Rows from block 10 of the audio encoder, named by matrix and row number. Rows with one number belong to one attention dimension. Each number is 50 + 10 x the weight over the matrix's rms, rounded and kept within 0 to 99. All counts start at 0.
# q: attention query, key and value (stacked) (encoder.blocks.10.attn.qkv.weight, 960x320, the q third), inputs 160-319
# k: attention query, key and value (stacked) (encoder.blocks.10.attn.qkv.weight, 960x320, the k third), inputs 160-319
q.158:49 50 58 49 46 51 50 47 52 55 38 36 60 52 52 42 35 56 44 50 30 45 51 33 55 51 56 35 65 39 51 59 57 32 58 49 50 27 50 45 56 42 40 45 54 52 58 59 54 51 53 47 59 43 48 62 37 38 56 77 57 47 43 42 46 48 48 63 38 63 41 51 47 51 39 47 56 43 48 45 48 57 54 57 55 50 29 44 58 43 41 61 53 52 49 59 51 46 56 50 57 62 56 45 58 56 56 45 51 27 63 71 38 29 42 57 64 42 51 43 35 40 64 38 45 54 58 55 48 56 55 46 58 64 49 38 55 66 40 65 53 55 55 54 49 43 54 27 65 50 42 47 51 46 55 46 47 57 35 54
q.159:47 53 63 55 69 19 50 66 55 67 36 40 57 50 54 45 45 34 62 65 43 62 44 45 51 51 47 57 47 63 48 53 53 35 54 46 50 54 40 61 37 39 43 31 59 58 55 63 49 55 46 46 37 35 49 58 47 58 44 43 44 59 58 29 50 61 59 44 45 48 53 50 43 53 08 52 57 50 69 51 47 56 38 60 70 57 53 51 48 48 50 25 64 57 62 56 34 39 42 44 72 54 30 57 41 68 47 46 59 57 46 63 52 59 59 42 48 46 47 69 36 36 60 38 48 39 67 29 31 44 42 48 41 52 38 50 43 31 72 65 52 53 50 49 39 49 55 49 40 53 50 63 56 58 58 54 45 56 55 52
q.160:51 51 54 79 69 51 70 51 73 74 27 56 45 62 54 65 64 47 51 48 37 27 55 53 39 63 41 53 55 62 54 45 41 61 54 25 61 42 43 37 67 67 56 42 73 40 36 39 54 48 33 48 67 54 57 43 46 45 68 56 53 52 53 59 58 58 29 65 37 49 61 53 69 80 43 64 33 37 38 58 56 65 43 51 37 51 41 52 61 51 57 51 39 50 32 72 60 52 49 58 41 62 65 50 62 57 74 59 53 48 45 31 44 50 71 52 18 55 68 20 41 39 33 64 75 54 24 66 53 42 47 34 55 51 65 29 65 57 62 56 49 22 57 58 29 53 23 50 47 70 59 35 46 44 46 40 65 63 35 52
q.161:34 38 33 59 58 66 45 11 52 58 46 50 41 33 54 37 68 65 58 62 41 40 50 40 46 56 65 46 68 48 20 66 29 47 51 50 52 42 41 43 40 65 46 46 40 69 50 34 39 54 59 35 48 60 28 53 41 36 42 59 57 43 37 39 24 68 51 46 45 38 33 50 34 61 33 54 34 63 58 35 51 58 60 66 42 57 60 56 52 26 53 66 23 72 34 43 26 52 19 51 34 41 45 48 50 30 54 42 68 45 68 66 35 48 55 50 45 50 35 65 37 47 50 19 35 43 69 43 59 54 67 51 29 56 47 63 55 53 46 71 44 39 43 44 71 55 66 38 50 44 41 54 61 60 41 74 47 62 50 49
q.162:54 68 66 37 58 52 46 49 25 65 42 57 36 50 45 69 43 59 62 37 57 56 45 43 57 49 41 58 43 52 50 71 37 48 62 45 40 61 54 47 46 55 47 43 39 74 55 61 59 61 33 50 57 56 43 44 45 45 49 48 62 67 55 46 62 46 56 37 53 40 50 62 56 60 42 35 71 54 51 46 52 43 46 57 37 31 47 52 31 47 47 59 56 56 49 68 63 49 49 58 41 41 41 55 37 57 68 32 54 33 53 57 47 48 54 68 65 55 44 71 55 57 59 64 45 43 40 60 45 38 50 53 62 60 47 63 50 46 51 46 55 59 53 30 34 29 68 59 64 52 47 46 49 58 35 67 47 59 41 48
q.163:41 62 50 48 43 55 53 58 56 49 39 51 62 52 47 44 63 59 56 54 36 56 53 50 55 44 56 59 46 44 47 55 34 52 33 63 53 45 37 47 31 54 55 52 49 54 59 50 64 40 49 35 50 52 43 39 58 53 50 52 46 37 60 35 51 57 43 42 50 69 52 51 58 41 37 40 58 74 49 54 49 59 51 36 72 42 45 67 49 43 49 48 51 65 55 61 36 49 54 59 44 61 57 42 67 54 53 56 50 51 37 63 66 53 51 59 30 36 59 46 51 44 38 35 67 60 50 43 43 50 42 47 31 50 53 54 46 56 62 54 63 48 46 74 70 39 49 58 31 50 44 42 48 47 36 64 34 56 54 44
q.164:46 70 63 59 53 71 55 55 41 51 57 43 56 46 48 47 54 51 72 57 55 35 42 45 61 45 76 70 46 71 58 41 52 33 45 42 48 62 60 50 47 56 51 41 42 41 36 52 63 49 67 72 40 57 42 56 61 51 59 41 42 44 45 59 53 53 45 32 60 40 50 56 42 54 47 48 38 48 52 40 61 48 70 48 53 50 49 40 46 62 64 52 42 34 44 65 49 40 38 49 66 39 52 46 51 54 62 59 50 45 52 34 55 51 59 49 36 48 49 65 43 61 54 70 53 54 63 46 57 50 59 44 37 33 49 50 46 40 55 44 58 56 47 54 35 44 60 55 41 51 48 76 43 51 64 55 50 57 47 52
q.165:52 46 39 56 72 44 61 49 59 58 68 63 61 61 54 58 52 50 59 67 40 53 51 61 54 59 47 44 59 53 48 43 64 46 40 56 45 62 59 42 46 46 54 53 28 52 60 54 36 64 62 41 43 69 37 47 53 47 44 40 52 59 57 53 47 46 52 40 46 56 49 54 58 70 49 56 58 49 41 64 54 49 46 40 53 48 66 45 46 61 44 48 48 46 56 55 54 48 50 62 51 54 46 46 51 47 38 38 40 51 62 48 44 54 59 54 42 48 24 54 58 56 38 35 40 44 48 59 58 48 40 41 52 57 55 39 47 47 55 48 66 44 53 38 43 40 50 40 60 42 43 47 66 64 67 58 32 59 37 53
q.166:51 44 57 35 31 42 52 43 47 56 46 48 54 55 40 56 65 46 37 45 42 66 48 43 40 63 60 68 44 48 46 44 41 43 51 54 57 49 56 50 51 41 50 52 36 64 45 50 39 60 44 47 31 47 65 48 50 63 39 51 67 75 41 46 56 51 48 39 73 44 56 62 35 49 50 62 50 50 58 57 51 45 49 39 44 52 49 52 51 58 58 48 54 58 68 48 44 50 48 55 40 56 48 50 39 50 44 44 62 52 45 61 49 53 69 50 43 37 52 43 56 30 54 45 61 48 56 54 46 54 50 54 45 40 46 52 44 61 52 47 65 39 45 46 54 47 46 71 54 58 32 45 61 63 56 54 50 49 55 51
q.167:44 51 55 25 41 53 65 53 38 53 61 55 42 40 53 33 51 43 50 46 44 47 44 43 56 40 64 46 48 63 43 42 48 42 58 50 40 42 62 62 58 52 51 50 53 42 37 58 56 52 36 35 44 52 32 44 40 50 49 42 46 62 42 64 47 51 45 46 58 42 49 63 61 62 40 56 45 50 66 54 38 22 38 50 48 61 44 53 48 47 62 59 59 56 35 59 51 56 47 59 34 51 53 56 51 53 68 67 58 48 54 65 62 58 48 59 53 46 67 54 47 47 58 62 45 44 46 47 55 55 45 37 46 49 52 52 41 65 55 51 60 51 32 60 54 63 46 54 57 60 48 51 44 35 39 47 40 49 56 46
k.158:54 57 41 56 59 37 46 55 64 52 57 57 50 39 44 68 32 52 50 48 51 65 63 46 43 70 51 45 40 61 43 51 43 54 41 53 39 66 40 46 56 66 61 31 64 37 31 39 64 64 47 69 46 55 43 54 43 57 60 38 46 60 52 45 64 25 42 44 68 58 46 63 55 48 55 43 48 37 47 57 57 56 47 50 44 47 56 59 41 63 41 58 49 50 42 38 53 57 44 39 57 52 61 44 45 24 57 57 50 55 44 54 59 39 40 41 41 75 24 58 56 75 28 69 73 67 50 61 62 53 57 39 54 48 54 47 49 42 69 55 60 57 56 45 56 64 46 52 60 40 39 46 39 51 61 37 64 49 61 38
k.159:45 44 56 59 53 53 55 56 56 47 54 60 47 52 47 44 43 59 36 29 72 57 60 56 61 56 53 50 36 42 58 63 48 55 50 52 45 44 54 42 38 50 48 46 40 72 46 50 41 60 52 55 42 75 54 66 54 51 60 65 44 45 34 54 53 70 55 48 54 63 65 52 53 46 52 47 55 37 45 64 31 48 53 45 42 21 43 45 54 56 54 58 56 42 44 51 57 52 49 51 56 39 50 40 40 45 58 58 37 43 37 43 46 44 50 55 49 59 58 88 47 72 35 60 51 53 55 50 39 47 45 66 46 44 53 47 53 70 51 43 47 50 49 40 47 50 76 38 51 48 61 48 62 49 60 65 45 57 41 49
k.160:66 62 34 43 67 61 53 57 28 34 63 58 47 35 40 42 58 61 46 49 60 52 53 34 75 54 58 48 59 36 53 61 41 44 53 58 57 47 45 63 47 57 47 63 38 67 38 74 27 51 58 45 55 64 51 44 46 62 51 37 56 40 50 71 49 46 52 35 60 64 59 34 26 49 26 41 66 41 59 42 51 15 47 38 43 47 57 56 49 54 37 44 55 60 61 50 47 59 57 72 53 38 33 48 40 39 60 51 34 38 58 52 34 35 43 45 66 43 37 63 41 55 56 46 63 61 64 44 59 60 55 55 27 25 62 41 57 54 47 50 60 52 55 63 49 32 38 59 59 42 45 37 76 58 36 67 56 52 61 47
k.161:61 76 40 57 52 32 63 63 47 64 36 34 53 44 57 63 29 38 55 36 56 40 63 46 44 55 57 43 27 35 40 38 58 49 47 53 45 52 48 62 33 29 50 43 59 43 58 44 49 47 67 65 58 41 58 49 31 61 59 57 49 56 52 51 65 39 49 46 59 67 59 47 49 57 54 69 50 44 53 51 43 53 60 73 66 47 50 38 59 43 50 45 65 50 59 59 41 43 66 50 57 36 60 46 36 50 47 62 55 57 42 50 53 51 54 44 30 49 59 53 50 36 51 42 46 29 30 66 56 38 48 32 56 29 50 28 37 54 34 59 57 35 51 53 51 49 47 42 47 45 37 49 48 59 50 34 57 59 41 17
k.162:51 35 57 40 31 53 46 43 56 35 53 29 43 35 45 34 83 44 55 42 38 35 48 42 37 52 48 52 37 43 63 30 36 52 32 44 52 55 59 56 49 22 55 78 57 69 41 44 36 39 54 58 32 46 54 60 53 53 46 70 51 48 51 55 34 35 50 40 37 32 47 36 26 51 52 67 42 50 53 47 74 46 46 53 54 59 45 51 55 56 60 38 54 49 45 50 35 62 76 55 48 67 58 49 66 71 18 32 35 45 54 63 53 53 52 41 41 74 69 59 42 42 51 47 57 52 44 59 36 56 54 51 49 51 63 41 53 41 46 59 58 36 49 55 30 58 52 53 54 60 49 54 60 46 56 58 61 62 32 57
k.163:48 50 49 57 58 33 43 59 65 47 66 44 52 52 68 56 43 48 44 45 71 66 48 36 43 39 61 35 52 57 39 72 60 42 62 44 58 43 44 57 54 58 33 44 44 57 33 41 41 57 57 48 47 69 53 54 32 43 61 38 34 52 52 61 46 64 56 31 45 38 61 41 66 58 44 64 52 53 49 59 43 39 43 34 45 64 63 50 42 43 59 33 38 51 47 67 62 59 66 52 55 62 56 47 43 48 55 41 40 44 56 29 63 64 57 51 35 47 57 47 48 50 49 61 50 66 34 52 38 56 46 54 51 58 45 43 32 47 49 48 47 48 51 56 50 57 55 60 36 48 47 38 46 52 53 48 47 50 58 60
k.164:50 36 25 52 27 34 43 34 53 59 44 55 31 40 54 54 36 49 52 55 39 41 44 51 19 48 46 45 44 46 37 58 47 57 57 83 61 37 39 49 43 42 60 67 37 52 60 58 40 51 54 58 56 54 54 65 46 61 34 51 58 42 52 47 38 52 32 58 39 44 67 48 60 49 28 42 50 60 56 27 35 37 45 57 55 51 35 50 35 50 46 35 58 70 55 48 69 65 53 58 37 54 45 56 52 63 56 61 65 38 47 57 46 48 53 57 56 54 58 46 55 45 49 47 05 40 55 53 55 56 53 60 51 56 48 42 54 64 59 40 36 38 58 40 60 42 37 35 67 42 32 29 33 43 49 38 51 61 38 43
k.165:54 52 48 54 51 54 43 52 45 46 54 54 39 31 45 41 39 44 43 56 53 51 57 51 46 45 59 58 61 40 71 50 59 75 62 62 66 31 34 64 45 44 48 52 45 53 57 63 62 58 57 55 59 36 33 49 34 54 51 66 44 66 56 59 45 48 48 35 48 56 47 54 44 58 36 57 45 62 57 52 51 39 43 54 44 35 26 44 44 39 77 29 39 41 53 64 44 56 48 29 51 64 47 49 65 44 79 52 60 38 49 59 58 46 56 61 64 46 68 62 41 49 45 55 43 62 50 40 39 41 60 47 51 36 55 51 55 43 66 51 69 63 67 50 54 48 56 38 59 55 48 63 51 47 47 49 32 66 39 37
k.166:61 52 33 59 50 53 40 46 46 47 29 34 44 50 61 48 42 57 53 57 48 47 54 61 38 58 47 38 64 47 39 45 52 56 69 52 55 43 40 61 51 67 61 67 33 53 57 58 51 49 51 51 45 40 57 45 39 48 62 71 44 56 50 44 40 45 61 59 66 50 54 42 41 51 50 47 57 51 67 55 54 51 44 75 51 49 37 61 47 61 48 50 67 43 34 58 41 36 32 51 58 44 48 61 59 51 46 73 47 61 46 40 41 37 42 59 33 68 56 52 53 64 41 60 46 70 47 65 41 59 44 41 59 47 55 44 38 38 57 71 54 53 46 47 47 52 37 28 65 58 44 45 42 45 44 46 44 43 45 34
k.167:58 61 36 47 41 53 52 43 60 53 50 49 52 36 30 48 61 51 46 45 46 52 59 43 49 34 54 52 51 41 52 62 43 50 34 46 49 50 49 57 67 32 45 50 58 53 44 53 53 57 55 71 62 52 56 57 49 49 59 58 33 45 64 68 43 32 50 43 50 49 61 41 44 40 50 43 38 44 66 47 45 54 59 46 59 50 57 61 39 60 51 38 70 57 44 50 39 66 77 27 60 57 43 54 62 58 37 47 62 46 48 52 30 60 61 40 30 48 39 54 53 43 69 51 45 57 45 45 28 58 50 53 49 40 47 44 61 53 49 62 56 51 50 40 39 41 55 57 64 50 44 34 56 45 32 43 56 44 46 42